Rows from block 8 of a small multi-label audio tagger, named by matrix and row number. Rows with one number belong to one channel. Each number is 128 + 32 x the weight over its row's rms, rounded and kept within 0 to 255. All counts start at 0. Numbers have three digits each.
After each channel's rows are labels from the 100 clips, of 14848, where the channel reaches its highest value: "responds to" is what is common among them. Only what is clearly more common there than usual is listed. The data: tunes sung on syllables by a formant synthesiser. In brackets: how many of the 100.
# convs0: first 3x3 conv (model.blocks.8.convs.0.weight, 192x192x3x3, each kernel summed), inputs 0-95
# convs1: second 3x3 conv (model.blocks.8.convs.1.weight, 192x192x3x3, transposed, each kernel summed), outputs 0-95

convs0.94:126209104113118134143163155150147119148108091119108108183094112140117108126128097146144099084133131207183147154124153114176084148138123140143208111164091186109138080217103153124088200137094123115097141143227134148110204114121098157128128118114141102108191186117132157184126091116162120133
convs1.94:116075100143138087127118092191125095159130158154136133030119149117122143151092138085133124130190136131109154135103170139087138143050128103127158140140107160160149108206066173146123133105174166107123085087084158144153149112134149133113111154114082168182087061192174127094133118068121101099
responds to: the note C (100); first note: C (62)

convs0.44:131162118121114170106090161062116111076173108137113094148106130171168101129162190143101168116122149126136158084147184110077170148188087066174058147139136149077124101102170162100090088125103129136094147113132127161100127063133065126171120102179105170056135164100104100130157108080159177164
convs1.44:097153088172164061168099135072114125128150130129149119108179168141149136152156085147170119168105136141114169142100096122068104116084103087136169152182145106150135063121077067196218143137163145106160179125143127116086114083101127153092099173153131119139102138149166105126123151094139108128
responds to: rumble (89)

convs0.69:165127147190127139141093160181084111118106113133118115117137120108180099112134116166116137157105135114133130136103115101176113165165111101090153110111195071121131118098133138114120083134112131111124091167172133184059121171133074085166153168133160163222121103128178150132130181120050148130
convs1.69:121163101130107102133138134081182102141120114112143109125137142143111090131079140144178062094073195112108085169127157094102098136117140120186168093179113181130135161139076096187158181101133094072160081122129098164169023138155119160154114171092129144109173139116197099147168147177165104098
responds to: the note G (99); first note: G (33)

convs0.89:107112116140116097127150116098119163110134158203158100098175138090140131147118115166129109118138143153162143117085155134123111107123113132108186106119118167145175150255115127124089085088107129167140107122152137125168150098116066108144173079134152100105063138131183158112071192146139150139
convs1.89:107156176134111119098151107202120082161139114225140132094089078125120177102111175106160128120195082145123153116108111121128190130129126118083128168107100159182132117186131152115111173070112102065092137119148131182136146141144112141159084116113141138118111139091134183150111103110104107101
responds to: the note B (76)

convs0.126:117136155173051146176111126151184170127089095149171114076132110179146178097145085144142106141110150127081197104144117071112144156080098124079171133124118176142138146207163078126173119099125126161142140072136103118108158137114170119174108193133150110144163085169171160135113084157096090089
convs1.126:125138101101166121114128122102101110107141149153131153105153117108156137139162197134133090123143132132170097099151123165145121182131176129081125178106150138128136089176125119142092116016226073163088109135195121127187090137128141157089133156174067085113119195074099139158131170077144122128
responds to: the note C (67); high voice (58); vowel: /u/ (36)

convs0.154:150099117115130121172148154088098134117123123086143142159168133159120152094120184138136144151086108182197110138100091133139128092167111086205135098158157110125127118098121098091094116153128092131084088146121178091133093083161164091103123103170152121089095136181130118154190094157154151100
convs1.154:180157177041089108115103070170149160175114122099113067137116124101056148118144159152158128115129145167138129159175147146168116143111125159085127095124112145158169128105150086106161139109110130114180140116120100136104108199147156145142116136167123151100125099133166115099154129034088089237
responds to: the note E (64); first note: E (28)

convs0.9:125133151109215121127126131112147156219199139114141104147096076122170181091158133118171158116097145108107135081151094144128157183092147091166097120166138152106100134137127097142136128181120134144105111098081138159146114155182169127065148120052183091102148073076113197113150184148103102130
convs1.9:161099093124099146106095116138133168097126094133072135111061109117116186094122095127088105037073173185133161099128131139142124093139119134093102080130148130102182130136151162115134195128097120115139105116206135122177145129137143150083144177088158102138180100168152105088145166111090099132
responds to: deep voice (82); vowel: /ɑ/ (71)

convs0.56:167171123125095136115125149208122148161115059083138128113087045187179116122127136165123118117122123093171176140133119182166098104118173175079051142131165145199132119105105149094137143133140058186128024141111151132153088147135171123143149132105150114104129108111132119167118123135110152139
convs1.56:155045128099144074105156121147091104137108148117125138076204130162128129143119119111108117087136194103128119122147095167136128176083143134143120142132134101115187143107115086098158163123106100124108127124078140096134166121118142153100112130128139178105113100117168133074180162093125099123
responds to: the note B (99); vibrato (83); first note: B (45)

convs0.109:135117142146089100138125152098152121061128126112208103107079159132118087124108161120120114110125144138090098104112193136142121074095147097125104112157147097165075120174182131130114167094151205158161132179089142219132199174167111115067117130140116099112170044088135179080144123165074108161
convs1.109:108167165118134158128204143130096121074151147157163169132117080173173165148108147103158121138123147144113127166212096087058165120069074106136115158098204115122092093100111161144127037127141101133079142080143174082186099052116137113126087176103149169154133137088147121141086167105143103147
responds to: clipping (63)

convs0.135:160170077136067143105060209145114111165112153199185124132175107083062176089106140086113145122085155163115128145130170097146198086120095142074122076070082186131139104171134122117066063086179139149127177118150106159151164116180135115148145135147168134166134073101121099135131121144130091166
convs1.135:127117128130100112109129117082140095112097095128097156100104157155146161152082147086181178080157146102133176159218132105103087137072127106136146174111106115146152167221105161107153140122126102116153086136118154140156166123138095153069142153173093096149119134140112134122166143133091100081
responds to: deep voice (70); the note F# (70)

convs0.139:114122154199095136172130172118101120171145105122112095115122147120106113154118145121134166121126128093165156131107143109107114122135036076193061150150172073131119154067077139098124142114108112146116134154064139101123087083103168108169077101102120165142132118155113177096160093128126099114
convs1.139:168166118142147155121184192114137125093145135073139162091152123117123117123165177139070135102127111158073091123157108116150108131097128173114002059130143218118175174143223160133167129200146114124077107120143103044120078090126108150143147105105165158136122171132123166140105095179143083160
responds to: the note C (100); first note: C (63)

convs0.5:127147158097152158137139115159068122107118139133108125111154093188087143149181176114147095130090126028133111142130113146095159134105116154158087141089094126159041139118122105158131138088119112058133149115128116124129080111125088128092151119154111160205102169096141049096093117053119129134
convs1.5:123091107164113080084094111200118176090117097102095148118071118114130175121109128138136158103120133117213152142129114155095143162133109124161131116147120116154188121110146128107172115132066105149117141102132090157140081119111137077151113145124167117121107128078121128179148167150183102123
responds to: the note B (100)

convs0.166:091126177136196070130131105176121185100098148153155102132177135136077103098147117176060097170143122150046098106077161140176166144136120099121204113103109135070103118129074108124101127128141076151144111172118106170110070120124111107168137113121024077147122039095152095135119136071169142128
convs1.166:130151166188184131099098093101190189082078140085095072147170095159119059080157122117141128151119095173107095181111174155122153125058149193155129122104168157176155115146084160187174132123133209074170061127138080128115100139126156055131069172153100122094123144119082137116134145174121096123
responds to: the note G (63); the note C (63); first note: C (31)

convs0.21:130112181078160115091132140076094150146142092118089157132189120144134105116105179051133156189122177120140134130101103169154117104145150110115036135124089117124155128095134138155082177128148129167164112088138177067159110141224107116179124144122145166137129164131158078111167146125054082113
convs1.21:154140132157146100171128138168132097164123149116076093180077110152199136118113061127122140100165127121145166115139120151142090079172095165126121126166112167129181098059187112119176145138156110076120110162100130080194130192126158113075139191150202109123141080111213107179126086147098088145
responds to: vibrato (84); first note: F (26)

convs0.177:129087103131089106162145184117163118040100106151134192147158157133082082135106174084153122124113099168141094128134156128064106109077054127148138178129141144175147194166104180200149134118165132147116158147150099107131132082117118116136142153190071153097122104137064126161160129156110090126
convs1.177:208104127107210102037141164099119133138101177115081145109132107148078163152087134146122074127122085124137167126152120129142099136144073090097085120139099139117173138076116116103157116064167093143086107118121112104190132086159076128115146108148100112143134172155174152126108173047093115164
responds to: child-like voice (55); vowel: /ɑ/ (47); first note: D# (26)

convs0.112:114122159093125117161076180178120067126139137125165120095158175103134132138133106180159152137075127127137114096112137158136078120163144138152169124175096141158176149142150126113142135034114102134126170086134074078154064142132163146151157131108128156085136111144162140102110141171117154170
convs1.112:078101079113127117105162130121104070132149109140151149127164102186163115171102116093125080121099109111154109136119124069137114154109098080134120217102117104140103137119067089131101073074103155138175104218031184092115100133106091143087106103112089090175120147119103151108152125074124147109
responds to: muffled (low-pass) (96); white noise (49); pink noise (43)

convs0.152:151134072153208158152171153105126140139171098091145128102157134124063191102093132103155138158112107131100110104128154143167099158223170148165174192163111108066126153082090156149151155106120079090196113147090061066100123116171066130126182124125125139068121115179126118155128090079133135143
convs1.152:177069135192095093166086170242129127158139114119053167150107107090107052169112099140110149163103112123150091115119132153124135126124174112113129178166153108156085159131127152164153114128103140104165115119038114089107140102080159087165103117094127131157175058099089110085143127165165148078
responds to: deep voice (73)

convs0.187:126115080130152121152145142135097132133148148129093094137128103100208127154121134138140135154108109075149143153108096142125168107175127124092162139142078199166122099151100177072103105125121111117131145090159149079084166109135052146185140130138152142112110121167097128166080109105116170102
convs1.187:124166145129105116152163165129140115108098141146111135176122126142125112136101103087115162055124133115155128109124084161161082130050104105176146184116131084143109120202151113087131125137147113115139119140132219152125141154057111124142154141152075087117089122152138130066111127188116106137
responds to: reverberation (75); vowel: /æ/ (45); white noise (42)

convs0.108:176133094124133145155172065139137135117123170081168164112119148063173135119128101154061147073106151082122092150117153111180118137125165104171074139099105130127149175144162144142076125156106130092056134108063102158112167151094086141119136099149107210097156128098125132067137061093145166099
convs1.108:089146119134085087127068089101122141120124102132160091094109125166116121131092136122137102119171086154136124143107110104098145123124118172143126153127084157140116136114117102120171072158113092158111138153121126084171143089198119170095132143106131076164152109091041081098172176109141083148
responds to: the note C (64); first note: C (28)

convs0.81:143093145169163138138194184089114098164108120091109148104090069143133089109201108147088188120102127149126194115146123113141149113067132101102064134138171065140113112104130139111204078121105124187107158195126112138107093117157110129109101155171118122149118089135123164076109094124099105146
convs1.81:107112123168169094132138110103076097115126120128154136112215152098144165123180192186124152143114110126147072088168136143109102162165137098086086101152157131135096186097112081093089133144100128141082142152142112146093058090122188102202133104081098128084132166080133089171137116060213119131
responds to: rumble (35); muffled (low-pass) (34)

convs0.169:195090161141169113093158135154155119162122119135090191132170093135085111123182128151162127168124171140072086061156103091121120191136140119089110085132133144152147127069158102103102142024166103122126147100151135168180140112114143114140112114146102208064134112167142067155152136094181143135
convs1.169:146122083101099174111167155108101065160122109081134111093122146209177131134168125117134143079121127141086136097056128084145166133115160141115146154114060115105129132133066103174114114110176129164168110158154086101141104140130170140089135123104113133126042127143117112138113147090177154116
responds to: child-like voice (72); muffled (low-pass) (40); first note: B (34); mains hum (33)

convs0.45:122170153096090114121122151146084119134162189124150157118109168137148163058105135115188112071137200164188138109107125136045208204109190171077104077151101163079148142106123103070134128123147183120185178100136148091190178087159136135165157114126183108128178104129064129132141149074121126123
convs1.45:116106146127091095133135066118132094171070087120113166139200097130119156109181115171107122150108113093155132111167139149136150106089213082139106166161155152119110087185129180145152111162146088131086111173107138107165114124192098105132113134152114057084067040146134072100140077133131092128
responds to: deep voice (52)

convs0.52:124097096100113130126020144081112143116144156113137116125127084101051079135079148185109160098149096159144201168109154162166122115140132143117138111128114193117133137171089108077103106181114153133134079140159116094095119172111196133173115136169097156194122164142127096102145089123133021135
convs1.52:189109139126104099119137126151212133136102211124148160130163097133108147133113095108133088139116087080130096121130106085184143075144123134101157149077075118137156153130131153125137156103097139127100121112103132132126120141153083192048135090178125076176150110148094188056125117152114119182
responds to: child-like voice (77); first note: D# (25)

convs0.85:143155091103108122195128084163153113145158161166178135161123153146085105143110133120182193073143160089191128113080138193131101110114153103076117134125148168078114129158141103173149161132068168134081081136114119090152127115143101159149106078143186140174129195130095137175145133200092136141
convs1.85:110089152090200061102151143078091135209078139156145192092012085119184153140075148098127139114169141175145142166199138087177122147114129128119154142185157146116151105129113139113099135144145155045102099109126104090117098132139166076169144121105095100104103107146129145137127119120140164129
responds to: child-like voice (81); the note G# (59); first note: G# (46); vowel: /ɑ/ (35)

convs0.173:149090146158097097118101115121161067160109091079160122136146113126084116142105055152141134127127165108068114106112190171172130081110167117146215208088121146148081150145132145125153138125125107148123105102130156168120172087131134137170110146143120129107152098139126107134156094178129143119
convs1.173:153108211255167088088106148127166062175132082153147152108097128150059058161117160127142131155067127136083167132114169020103121148101132121143148171138101135163138110139140103138084135083174096163103126111125137153188117107093114159086142163121118103084079111132109102146100152137144148129
responds to: low voice (54); vowel: /e/ (47)

convs0.51:083100121124137168086114115159137116111154149168089100207087089106087190138159129104172168132106125142101142191141096207139140148137114178126141102088148130050116129149117089126080149087154112123136145096118186174093139106109094168109155140100114181181149081050111164192124127102162085118
convs1.51:111105114142055111111075125162108123171115110143122118139155200074082158146102064101145086175111094094122132151084087145143136132199167111112151126176105179101138104175108153156187134102176113121182135107092081147079172161067167091129125168146123082126093144191145153143121191222118108108
responds to: child-like voice (52)

convs0.65:112091059157104168160143144109134131173177073147172090095090142187116076164143162122140148100188140159189086157195146084114158096139101110139162151141098071164205144139108133080155111181137130133199076126164077049139132140147085099153090126125153149128124184209127132071054104125111098078
convs1.65:106090138110108150123161140095124156078120105113106129187119161137132127120117099101090117087102126081133105067090156147136107143067148116138091188131156146118142101175131135107132137120128064057055145110091155162168128094141102176061141163073135165176099171068172171175118107141116085189
responds to: clipping (25)

convs0.33:154127128156137106085094136131183106114126078134126098150163161123144172128224051138099092175174153152060166109119122142109171155114100162093181159140161048073160126077101156126166126168099182120089133092107116155104110071143119115168139180099180127083113141151105126113143126154092053115
convs1.33:143108089160113132164160123123142065170160173120106157069159069156092110095099111148143106141102057107107094155112171147096155103212202132141123084173106108166084141128164120103178132149175184097159164090107154148156146138101139155119125189161098105084142127135095127139123126156141146100
responds to: rumble (27)

convs0.61:094138163205143103136142107163097079080136134120130135099148113131155116120117100135065118136123085164088113156123130172137150152188142151108161097092147120102149119086119100069126123150119008158109112169085087148064142155083113114159114142123156143136057103143104149114096222120162178173
convs1.61:145153144120144101094202123139224175140121152116141121156184131161096139102140084132128149103089122149113195118106146184111149125125134159164158119078161096109098156170107148152096163141106094123147140131026151139107164162114098100189048128162037150140070184139125148119124095107070142107
responds to: vibrato (83); mains hum (30)

convs0.130:124162115116168088110119113098096097099116141091092102135131107060122122068117146094170096157083163141175081117129088086135116138144140140204093111067096135157061089139128172096136135158147081105113136132144129111108106109053156146083165101125099166163109194135128162180132137113151202101
convs1.130:117162128159125158117182134126048167148089113117107142139132086122110092148111110163149152101173101124150107086146088126124151179107110184130157102149173144166135155152232100119138116150136109152147116175099145120168158111146097058170092168150155133082138101142120135128125154121191069118
responds to: vibrato (79); first note: B (32)

convs0.31:096185104124125098146183134154115138092155155128069130108132094183133160093187156148128162129171120117171129195135137120159091140105107142139117133136104104165129137117099131110124150113103185106018174137139099110127122163124134152056095159100128119122156127127167155153101074121163106169
convs1.31:123067185162117139145126122150125116131175153166128107075189079067096144150138118111132121139197145104141089134131091156148126150140137093095115146128153118097155166126177056102105121163129096111119127119199115155108117093100157139060083117153167127152084111163107170216154135137149137168
responds to: the note B (92); first note: B (38)

convs0.133:074139149166104175157123140114121151172085156189091176087113135169202149107105138150162131080076134119050135105162093148100134153167137130118134094098123184110146088168113136145055135115119158118118116145060131083130179106121160147110095157069152099149152099105142102134181104152154122108
convs1.133:137110138102097114075139107108136090151144176117095102150118139018114108084144118081137177160145118114187145069173139097108164093123134097089147159147112146116106165116114139101153158133139146124159108073160147137133187173199107093081105102138094100081065073130120191169101098099150182101
responds to: low voice (54)

convs0.111:134085183161111103118132047162161041104093151112105138122167079122167102095171195102152128107135086029190155132165134117150119138183089158148105114126158080133132156094143108101100113123070135142107012188171159184141137116078129081103187088154105176089109123110138146140115146140125137097
convs1.111:096047052110125096189177129117094115120144153154080146152181131092113109142114090126134136077135195077118132115142147129152056117134152166121099170142155162138152134119071115113158129095128120124122090123135088113128134214131179113118128127134143122183125164161067170102136124127131110157
responds to: the note B (65); thin (high-pass) (37); first note: B (26)

convs0.150:108177118095144142130103175145136170153146106135219085083070148090146107108100120070093135089122132119138093129134096086098147114132047104082150136118129111193091139170135133110108144070146175129136133192162187109102155173095127126133157096179130134117107125077148148125147123117119065116
convs1.150:121147102143093143136160139115129140057118126122159143123033119213161104131106158158070097108066116129171063098139137133078166177129076128141096119143185107122145072135149115127125066066159103102134111142107173109112155112138108140146169164152087172122157134052196133109115146142131130153
responds to: clipping (93)

convs0.64:128166156132169104085126126123096136121097129172114119177200104055178124113109190098168129116143158152148086119141160115156163115113132191146149168128128176145122170180185088172173153157108167172120103097129138133230088124095153102110121143129157056124163112229139109122182082157105127074
convs1.64:169099167112096111194083143148073121145140111119151168126126136118183122111091182117123132140189116133131185098123148077118080108091123112134100160177161156109179136140097135120131118147163075165093058167046157163055150141144090161095134121129150139121128108118101123082140154107134141153
responds to: the note G (87); the note C (72); first note: C (31); first note: G (30)

convs0.20:144086098110084162146156145111137107133105085194186108133151143068198102182080130094155172168115117180060112174147124129060139155139115135143179111125106125129131133201116159112143138128146158148181113130113145075107137183062037121148123134125105192088134167131144173141115116139118068152
convs1.20:076140133095128117164150137110097112110152147098160179178134198160126164097103103101191101119126144114173133088097083168156096104161128098102143176192153128127091108190078175119151109153167126111125141085143101176154187093127115115109084147122126093139088104124173105156078161113118151123
responds to: consonant: /ʃ/ (30)

convs0.123:149126172160130119169139110175122116162136144073098085127105131140146107098141066157143084056169133130147104136126103116122151153126132128209194121131126170061109167161108163121084110109141108076084094084183132150101068153186080127116144091147176144099137121094110097164147130106174132102
convs1.123:105158144143089090143166134169159203157174163161130126128092130191088156126102143128112124125128118118083106107090157092156180104064133109085151133101133078124107080165106160106114116105135133152160092107223188116181112072147149131142151126162089167095147069075147155126106097142112087102
responds to: deep voice (65); clipping (27)

convs0.116:166156082121123111091100108050103112123100126068128133168151143090122096096104154065111067137176184154106172074145149126146161152187163080092123094120117168093138117153144105149131141127169109101181152158163122162154127100123135122149159157131105150114125174162139129120104133222121085109
convs1.116:127060193132069125130113072143124155112097138099153144170094139141082102189145148104176100065090079103186183138162154138156130072114141155106115131087107139132199088122116126080085100164125143141114098123039175085167168185129111124102130091124185092120198114173075081090112165109135123220
responds to: vibrato (79); quiet level (62); the note G# (59); deep voice (55)

convs0.176:106153122086115111167171116122134155124112110084112060111177100124119156199174116121096114117136089091114125141107154169118136088139071126096066082145117153127125098135121186167125156137184095129132125146128146203204154091154150115128132134158174082126114200135138063105114086094127162152
convs1.176:181089138121124160110111152124132118140100113167142085158081129081157088112074125133121090087143145119139122147085111092137153139085113177090136185171154127187098164067123127146170147127089158135149124086135170124092088127166080117161178109140162110114167082084152122172122147092132120164
responds to: low voice (53); thin (high-pass) (32)

convs0.170:136113108101092150101096139114089183172160150139181192130107163136084163105066124124125119157103141155048144124117138140139115152081167126063107103150155097179131135133094123152127114122062135179162096111150123127094220128159086153215107128141161140096057158150165065150098124119196089092
convs1.170:082146136149099131174093157171111102133133152190132145139166151076145148103162113174145137116130113113203087210082147159169099122097079062121133116106125181124107126136087153068102095086146115111114104152141131163124178136172137128032109187130134145134106122078137157166119123156116153110
responds to: reverberation (93)

convs0.4:116086126143109036128148145121162224086137128121155121131128168066082078102138154139062102095156105107119079107135152131099166145080083096113111149128150165126135146142171131178081088135116066118151088145179123130155104163111189112098109118153125111186156128135128091087114089120139100141
convs1.4:134138126167119137163125138156165220122146143104152063086098116129115139140112131141082127110132141154099163180090107123113123142071095120106122117000150104124070103143120140110102155110131126123152122130161145134154135111134088160105157125146141103066159144046135166109136119116149099140
responds to: clipping (100)

convs0.188:168128126152177168136087109108077071109112151097098122156128136095099177122104122112073149151109140176107082110111102142093145108114154189132209133125143078117098118097102133160150094136153030133146167117096094170113121114104080116093120124069159127167103127105125172164117225110124152140
convs1.188:157126127157129083156130131117136173138120127101107122148172159126136097106160100144172103130131121117148162167082136154149128091157155177148149123161127155125108091105102147103094133110125029203128105145042147155132098180107079131129124156144150127160114168129194149106102100093087147089
responds to: vibrato (100)

convs0.68:121150137198133176140048095111125119153116162108121162107096144128097176136105133123135123074114168202132109131144124130163091108113129170130139103131097104097143111125111140125174134087129092162118157115140093152126147133092147133157071127075057116113083145080154115181110121082169164162
convs1.68:116110157163182132126079077159152093150121125139137133151142123087111123144093134115199125113152096141071129098118149181139121129117156161085118178139100159089183115134112110110078176099118123156098121100141077129152140063098121123080060126111121123158139135155123130127155138082107145122
responds to: deep voice (66); vowel: /æ/ (44)

convs0.41:126119129090137152121123128143130187124084137186110137160163152096160085086144109134063171109081114178081100079094082169200088147160153099129151142127139146040139137061088098116157138122137112090188144107113097081149164133156133166173132150185160128141178176088113152146124061089215169136
convs1.41:193127139177110068120104165185182132142141147115073149056144075087117121092191136087147132110125103152174125095085159129069149170126142127134183151087069098139084091160145156114107108165116125097155152096226114096117094156133113166109129147096124197181108092110149100134142068184126122102
responds to: the note C (71); first note: C (28)

convs0.19:093114089122123064121112130113118132067168142112094166091050121130154073146141150117115114147140156095113117188092136102157138073206139158138175103156113129110135166139145156134126133112129068116095074135177103156075157095168136140146168125153076082067137099175138126186125107162119145100
convs1.19:112118164172125068183139077158141146118126151125121090140148029106141166132128089184167073124144138193163109133112175163072135134102116167139117152105082133130077203097116109102090141169079138127158117100133191113137106129107091096185105102078125126168108143063143137122106102141084091152
responds to: vibrato (80); first note: F# (27)

convs0.146:105126138127116078102133150151157093133154110064159113105184132126136112129161113081073106159098153157187165115156149159120127129089122155130127129160114098141130088063131144046114120138111097122193119138104090138150174178116144107126157146149141083127158115096162186168174155164108119135
convs1.146:132112104059120088132109130127159157132123110130120114094166113121111161069136159127121132092183110131131152143217094122167136115151076093084112120120153110176111183093165104184160086118138149112139154122145120094106080105109159175126109167076102208122097157146181171095182143104117171166
responds to: the note G (74); first note: G (31)

convs0.72:125107161130074180084108118052121089146139158078102077138116191101148075105117155121119164131120069144161090148111126120054088194227137135093144083126094191128128152119111160063062099200169173164142095114182087098135142080098140153165098153074158079161160114145165062092154146154166109091
convs1.72:134115116096137139164222134140172119145131102223111130150144132107137109126085115138155150122099184130113097106172096113150096079096086140197110144052159112130091116167134120141169154153079126143066124084133132124128106131162150088124107169109136106137098087178124186124103150095108158128
responds to: muffled (low-pass) (35); rumble (30)

convs0.191:121157141125137188132163138112213206170138128109120103140046121146158167099202175130109116122157125099147093134154112112122136157082109170128134122115108103141151067182155138072112117056134127125092082162137141124084076128165115136155134090169144119094158153150074074090165143143146108187
convs1.191:144112123077123101132177172211050129106148094130113145118166165099102175122111122153138157135118158216146113129104112150061144145083113117099122153145122117073148130068070131136097183160141123102170109131191128083174135099111105165057136122140128201152065064140171136177117117089156109103
responds to: clipping (64)

convs0.140:177130133135157125085123123104051070167140172088092188067120169129081115110139146107156116121114092087099204198061175177161127111127104114165182127127164131084134147124168185151099098181133103033164127136114149137189162142113099129133146146134152132154139152070186150116137123128084125118
convs1.140:176156126168094150118100152161157091153144133123138102123195142072089106132161115108118121131162101149080115075141033121118109110132165092171113143106124136139156132204083125115084118131106148169096146109114133119090082168084221165103118140101129172142123111147153125135103101120083085174
responds to: the note G (57)

convs0.48:147126127090065155126101172081091160103127125137132103133160124117143174139091129131149112159137109177160095135114095127162121114074148132111154133115109130133159111101097149155185117193150131152097126143083117120173114129120123134089119168140163153107083142147112098165160117142104073143
convs1.48:181090112074138104105101080108111135139135095081190099072162172102115145127126147113102163138135058148096161140139126095092179125086128123105100126159130167124092137110167106148134104096147116170081136189191160093095127134092115180134113153152122107132160156129150139150168150093114155149
responds to: rumble (51)

convs0.36:113133098120148127108082101117135120097177129114104125174124177116148122156206151129120119096097093137223199161169085066201103103136090158156122136129191093150083136136156178122125138125129134089133147064099146157095120107131177109161149152155150194115057141119124123116134128141144127153
convs1.36:163140110082132118133102189155112075115104126123122140178204087107091122119092140115069099133134136143118134161120141149089064145152177122142156147145197102083149141075141119095123152095072149187140132114071097111085104130110095197069157142153138098191171113150100153145131144178101156099
responds to: the note G (99); first note: G (76); the note D (56)

convs0.136:100130176125151172186102144120075147182116066153141158089097131119132074097045137087170132097126159121185155129122129104149037137111102179087111142133114148114139048121137156093117141208118110172066137122096091171126133134163108095083131081115115129125153145131146131054136114114132132103
convs1.136:135159139123157086162137131176118117177084128160072168079178123154092160124111138131116137073142142125161079088146106136151142104116174145119121129151110153146123189114125164111123105083135164162139091099134096141074145125143092148093066123160091113146141061135108107142138114192123177075
responds to: the note C (58)

convs0.162:131121123113133171138135091071068082143087104071171162124123095089128095180121095123136090186115156211111102113138154127093126129124104204141094090163127192157185122108141073168108114175137122148151173136147143141099068083147133087162135172124086167120095155117111144118125139188118148133
convs1.162:104121163153131151146129045101122140123062156138152136129141096129120121133113187161132080140133066082152135107155093098114111123197139136133042155131189092081166102063116146120098145136140145189116139121113145079140105170137162149114129104117081112130157165156110090140147101079112093139
responds to: the note D (98); the note G (76); first note: G (32); first note: D (29)

convs0.82:092165086110136126104182181165119105103076169103153096168039146107102168096096158155093105129125154131097140128127143098069112122139067091135080071120093167117088152182116102171086090127142108169085107145071158199105160160150148134104138170180142180127128144109160133113107138168132129203
convs1.82:128115179114062146119131126150100136154145127143168171083106096074174133162097204137107060120134158125137091162167142139090131148148078099117119113152125095129093146155114157163139155067098185081162133135099161127115116111137091105129173087104128075107147085202156112150113134126131092111
responds to: the note D (76); rumble (28)

convs0.67:161156119135133206165093159121134156116140186137076093080092132137079122132122126169109156136179096086120169082113132139180087151094164120077076148155158110089177096121091110143138128165132099133132113121127096111113151119123149194114121126123157144136094095119138122165127114164128073082
convs1.67:126113087070085079133140135109063109108117150085103102095126144188114115212175111079107169091163134154144081159152140160154122127114221169082169120197105122110145141150134185069115160174220131105161150106103118129143153123062175105156098174103170162143148078126080116138154083161127158105
responds to: child-like voice (100); the note G# (77); first note: G# (70)

convs0.6:131042103139156152137109072136166169145135107096121115154205155122046154180029166078122139151095102081157138141123083210093141094164152108145115127119135138097142092118164095130114124169171077153110100131135205131142132105179154123152119113117154110126184165137145160080136081118116120157
convs1.6:171147115146178163091160097180136143131150078117124076118055186113159145140089147070099099188130183118109162134103114074163087088132050116132119119122179128063140138150135149121061136131142108070112133123078156066127093139100103116130141097156164129162104116184142166183120147140118087125
responds to: vibrato (96); child-like voice (54)

convs0.35:161133090126153122101165183140114119158177093148101062129061097174087121085166104125113176085122135119107106077142154088106159101113140059120145145160141142127119104119157126139130155167187143122178112158138115146203095077119141141140088135157104099121145190138099152098125060113103060161
convs1.35:178105080140120176146150151142122179127150137161127139093130133189118156119137144091160129064138216131153091060103150158159098138124117179096112153103123086087133116087142100131116163180141118128067140127080148091168138083105135117082113127098151111130124109120150096124095113094158040114
responds to: deep voice (91); vowel: /æ/ (82)

convs0.183:192125104121129067135150086116084074152157105126126134137122099165138111090153140135109136082102117213114148091142071118126132155167157161153178149102099123122139126109096144123130141153134085089126141089106102064135220107132071143142091081105131100085126139062093124199114084080083150131
convs1.183:178124171085115115106089155115155143122108128096141158129103086162088086130143135150173097128120180101154140116209169116182096165109195142097167136129169138075119078107185123150141173100149148161134129095104135063159126100145081147166088106128142131092126150129095125084152109164136122106
responds to: the note C (56)